python train.py --model="self-supervised image encoder" --dataset="fractals drawn by 1,000 iterated function systems, in grey" --train_examples=147500 --image_size=32 --crop_scale_min=0.4 --horizontal_flip=true --translate=0.06 --color_jitter=0.4 --method="barlow_twins" --arch="densenet" --norm="batchnorm" --activation="mish" --depths=[4, 7, 7] --kernel_size=3 --stem="deep" --growth_rate=24 --projector_hidden=1024 --projector_out=512 --projector_hidden_layers=1 --init="trunc_normal_002" --optimizer="soap" --beta2=0.99 --lr=0.0021 --beta1=0.9 --shampoo_beta=0.95 --eps=1e-08 --precondition_frequency=16 --max_precond_dim=1024 --merge_dims=true --one_sided=false --adamw_lr_other_params=0.002 --steps=10700 --batch_size=256 --epochs=18.6 --lr_schedule="wsd" --decay_fraction=0.3 --final_lr_fraction=0.05 --warmup_steps=530 --weight_decay=0.1 --adamw_weight_decay_other_params=0.01
Rows from block 2 of a small self-supervised image encoder, named by matrix and row number. Rows with one number belong to one channel. Each number is 128 + 32 x the weight over its row's rms, rounded and kept within 0 to 255. All counts start at 0. Numbers have three digits each. After the name is the row's rms in percent of the matrix's.
After each channel's rows are labels from the 100 images, of 14848, where the channel reaches its highest value: "colour at peak" is the nearest of a few named colours to the mean colour under the peak; "top examples" is what is common among them. Only what is clearly more common there than usual is listed. The data: fractals drawn by 1,000 iterated function systems, in grey.
# conv1: bottleneck pointwise conv (model.blocks.2.conv1.weight, 96x112x1x1), inputs 0-111
# conv2: growth 3x3 conv (model.blocks.2.conv2.weight, 24x96x3x3, transposed, each kernel summed), outputs 0-23

conv1.58 085:123113126136148163099154120033068143089085118131114125099053157157115093059148128102149153121131149135110096122149127188105074104101105164174148098095168147147107089138147140136091131164117136125123107144139148109135160160098081183105203112089155107192168139171120128147125170152109122094191152203126123152168089118067150168159141161140
conv2.58 092:148158152115113129133091083105076090098138122128075147039105126101106109
colour at peak: black
top examples: dense

conv1.82 095:129147140121153088146079170147157117136164081117147095130121142147110111151140081106132147149157066088102151163141133107096137084125152121152112131148115162133138058144139141141111135167073110152086106187090080099101168112151110095119069055149066123125098141112103109045085099155098102136097094089131149195141111085197051121139081154168
conv2.82 081:116157100097088120099132090093166140156157058105118178096114082085118114
colour at peak: grey
top examples: dark on light

conv1.32 134:099180113137114128064125136080141198157143097124189081191189090075114112155158144156117150138113111172085135131140165121112086135101079136123182109076126176132063086151149114136125206136147113125108102114149176144125099174129134125136153096088154193098166083160126100156104151137144152163144115128131124123127169125118188142081170069182
conv2.32 142:152121119172118114079124064103092114145146111128112119131083073162198103
colour at peak: grey
top examples: sparse; two maps

conv1.81 091:174112130170201181172155149095114124125168135116126115073100120123122117061146156139109119139114090127127176090116166093096123088095156138117126135107108173143117109100133142106087061135098111201153133113130197109134114122097090147180145136193169051174155145119207111103112131164115093136139147192121146130123201120105202150115134125151
conv2.81 067:115106137123123095146136073164154096171130140127145139104137145088028164
colour at peak: white
top examples: dark on light

conv1.91 101:112146096115178130063098073148126127083159132161106149106125144111142165112086111095138104120083140130164077135135178106105067140120123127122152165093139080121147138099174136153109013142125113167137114136180164074163133166113137100136153137087133091164136195120123108087151086127123203090154150156125143119121109118197194195138113110169
conv2.91 086:171135105147121127128156109155129123149157118138189127145169143100021145
colour at peak: white
top examples: dark on light

conv1.29 089:160106086153076121116126101077136152130116104185157087148094115099116096098090126083160129126162118168098125127121137194107139123143104163123148132134168103126148112047089081089149128167100120098103073073148129125096106131063077032150089116142107109173130147141187155107070196166151141165134091084136100113144129140095091156124155183105
conv2.29 106:177140168169162178135084094111096094078167145163082138097143139113116130
colour at peak: black
top examples: dark on light

conv1.67 096:113078089127138106123127129151147079121134093091126140102198102143070104110120161119213164095125114134138157151136153101082172134152099101173170127113178089087079108131127110193125106131098112124107127164133153139073113129127159080189181078137116117099106136067096146064097115095156106087132108162061096094199157080091119156135118137156
conv2.67 086:105190089116128140082100125197127108076097099131094150136131083105155156
colour at peak: white
top examples: dark on light; dense

conv1.79 102:144164147105135058092136141145132133117077076188123078153087095110087078134101113088114114136108137085090164081139098184121107135123111098152099087083114154169141098134126140139150130089121109091162119120098121130151127159103136141107131108125153152122131184178123138218162110080142158083122073182139086149121099115103053067067069148080
conv2.79 104:108082172147118132131133202116123088136093142143063126085136180168134113
colour at peak: white
top examples: dark on light

conv1.4 106:118088102094098142085131118098187118109106143168141139059083122184075113127132096180135107101159153134150133177131083132146137154104094174131118123094142101148150113176166115075126138152060122085135144124120134087141139089087164133169153091127098158083188149093124191114082141123145119090116060163161128144134094113149067022162148134149
conv2.4 072:141090064138146110127089123106087117161071115143102154076126183154116087
colour at peak: grey
top examples: dark on light

conv1.71 085:157131144111069106085105148110144089051102104155177097132124167135106126148152117125156164107121130124098165139121113130146103109111196130091107144156135140182135083138140130056158166148088131097135157152059136095095116120138164159150074147126078121126125134104147161125165142140140131115151125089122143121125124111148000089146090188096
conv2.71 114:119126024121126108056081144102125118163156126138094144124139143148112110
colour at peak: grey
top examples: dark on light

conv1.69 092:118101100097143102163073162107063105089119157132087059143104090134148112177131141127124173175142096157154153073128075100086193131147124116145133129139109128087078149143125163136085102100101160127073089074158159081096108123115134123196091157136111085162168114102129133107141178134092128190169138070111134105128092165156091195177136165139
conv2.69 114:139169112158128113161085090104137138146181088175128163136162152110056155
colour at peak: black
top examples: dense

conv1.35 084:147133159101161110116120165176133130152155142130115131094176113102042128104134104108110078130129135206146170080090152158104143126100114129109166099114152103158129106123124188139120054100091142130128116131111137114100161130104144126123125082125156122130146037085102137124103150130152191181090129138112132169114142176127198148201135077236
conv2.35 068:073080123112073089116142158112148133133121126146089126190115143068098084
colour at peak: black
top examples: dense

conv1.11 100:099143126114159130121211203119131142187147073127113111120151152117150101154135130101088122158138108123129151159117167139138158159194107120135131128115121119120098118149116123154147110104106086134136120132169162095179184188113110185098099160092080131084062095124102154145155195123133104129143171111126135092118132148202147152135208013145
conv2.11 069:144163108102165182121088140131109172133197148188162111169111150099136122
colour at peak: grey
top examples: dark on light

conv1.48 091:130137115161095122134152124111202120141146147109149082128112081085095130102132150094099154149099077120138228138117132095113137056161128121144089078159111170148133047151079130101139143149119077153186130100121173174162120111077130152183094160121121116107108123144165151124088133155112107124104113137108102123112214164050192107079130133121
conv2.48 087:114082126118092114182102137079118136071097117156149130082167162087093162
colour at peak: white
top examples: dark on light

conv1.12 110:078106126128128138135182100119099130106127125105115130115151138139130113153148113124159151099165123144111187116145111213172159113141120162107127151131114139129102107135125184118149139157105124135169123107107106080139142091065136128101121082101165137101093103228128195078157133080133100098124058115139120167196198150217061153167130082094
conv2.12 136:133089174086108104174134137077118142128142146117144226145130128132155166
colour at peak: grey
top examples: dark on light; sparse; two maps

conv1.43 098:144106148112093090115118122120122059054122100144109113148109162084057185129128100090137153142102152079110107119108131148142112127092170166127116133113121118175112131117160149142075110098089108192104137128092072103169161154099105138103113091009093113199094115117148090148169123081118096117143152097128111158187100082096104110153116181106
conv2.43 103:135085180130084095161095121155142122158164055118146148113122111170117073
colour at peak: grey
top examples: dark on light

conv1.85 093:082140162118130082080137133096078179126150141169119099133172123125125114096132113154140153120134126148143145146115058099108129130186146194116161109119116151176149141135109075151074129084133188140147083109118169103123102161141083111074117033205087111077120151146139116085141161171059158147171141157138166136136150089092198108107150114149
conv2.85 081:064141111123123168104102193129103107150139144058151108115132120070091140
colour at peak: black
top examples: dense

conv1.41 074:169092118111200149142113103097125089107094084138101155104114161105118101132119175156101129110096126166093131153143124212140115074144094099150137107063125152088139109119084153082070121129114091124188146149093192096172109080143105158157148128097107111125139169183155133152148116115141162088172123112100132121169195050085108076107183136088
conv2.41 071:077109147142121130138086187144113135091062096134107100105163165106113185
colour at peak: white
top examples: dark on light

conv1.89 096:183112093167182126131098147166120146121142127129072072057167066051119149136123117128141123077076116149132083104066143150172136125107157115141123052129111057122075158129108109100149106141151082175105090165180139133100116114110133108169196143186199124148145154139172104177119123113116156117119151117140097143154151143163157157096136094138
conv2.89 123:121177111086137130146119129147139124070084126093172144149181185098075138
colour at peak: white
top examples: dark on light

conv1.68 080:103127094132158131157091139138160119090115119084088100107130109082135130091033178108137076138109159094158202145072125090156095107157129162144079101121096127136138144091116160124082071063162082189128081136128142107116146095102133138148125206145107201165150121172109116104148105115121138144118131205096114169155152134163184128145148098099
conv2.68 073:105106110116143117188141078117128155093100124097136131172158149086046100
colour at peak: white
top examples: dark on light

conv1.87 088:114112087120153080103092134123159173203154094162115147141163126105101118115065117106069093098094144073118092140115148089177117149135099184093142133124105114091163128108165148116141107154143118195166091175108136126113101158077121175131122158123136078114102106173112113096143117063180070131193153118081170140124153126080194177127179132093
conv2.87 058:119057129106130113164095111136182133109198113074148162143124119093102157
colour at peak: white
top examples: dark on light

conv1.77 097:124126138118123100080133083135147100153109079091111112105147109124106137074112171123121122102104116065161154143093160132161082126113122106183123130111095113173101135122128231151127120144136115102114110155172179204091137109141116125147255139178126117182190097162124163160134111106188104137173103132153112123130148137097131145056123109119
conv2.77 114:054180109139115069134128139162144121056123132108140104120162108077134137
colour at peak: white
top examples: dense

conv1.40 091:155139144119128141162145128076113142051132122201111075137175122120106140153092161077180159125129132133150084041109098096131156110090081109089108137142131134095112132127114072086151140138148114140113138182159120105097107167184122119190079181169098091160141125162147200107186149099102121078141142145054096132123131070127084133122148165130
conv2.40 113:139173151117148147103111161174090137182079098190133115179109162143098124
colour at peak: grey
top examples: dense

conv1.0 102:130101154088073099166119082180084088048123123114091107099128127110108141094118086141126123124110141198143135109134103141125080151122078140154087134127197130174129118078156096122116080117104124156181143114117039094113128157128115133106121087172100068149107137177209075123107155138162110127134154178139174104089141076115108067155127116162
conv2.0 096:124085160162043144130106105116098117167147070116066119129092128124128144
colour at peak: grey
top examples: dark on light

conv1.88 085:084150137150074186100133098081110082127124121170148120139166136142077126120144105111118146105131106097159148111142088097095124123123137148092113153142167125158161129143170132097136107131134137102115137144148061115100111115118194131123092075096123185114102149105144151097158179130158100098134115124115088133141147148168000076214073202097
conv2.88 161:130121009117142118052096141113120105148146135126104137126130152120123121
colour at peak: grey
top examples: dark on light

conv1.23 098:170155160154122141119097101101150114088130079157114118103077141123123144116142107131096111158103103095084203127127188116116140106120114078181107131120086117168108152106103113111113106136133143150110100111121073187128158125131137071149071209042122104112115079141146118114116167066181123105094134131061090088176142167177081085121058128118
conv2.23 078:165026154106135099111128158168158130102155114113109171129106108096155144
colour at peak: grey
top examples: dark on light

conv1.72 081:128119139062141119075114146129156114123124104134129128119155099124148156118134065107101067128105100127148206145177134179074108112205157153117151128100126066150176096100123113112143036133150115138157092102085116135135163145099129131153106084138128053129084171104125144096086072101114144142105143218066141101144175114107122180143135137092
conv2.72 090:159106177127131144167126057143110146112183103110063129115159112083106155
colour at peak: black
top examples: dark on light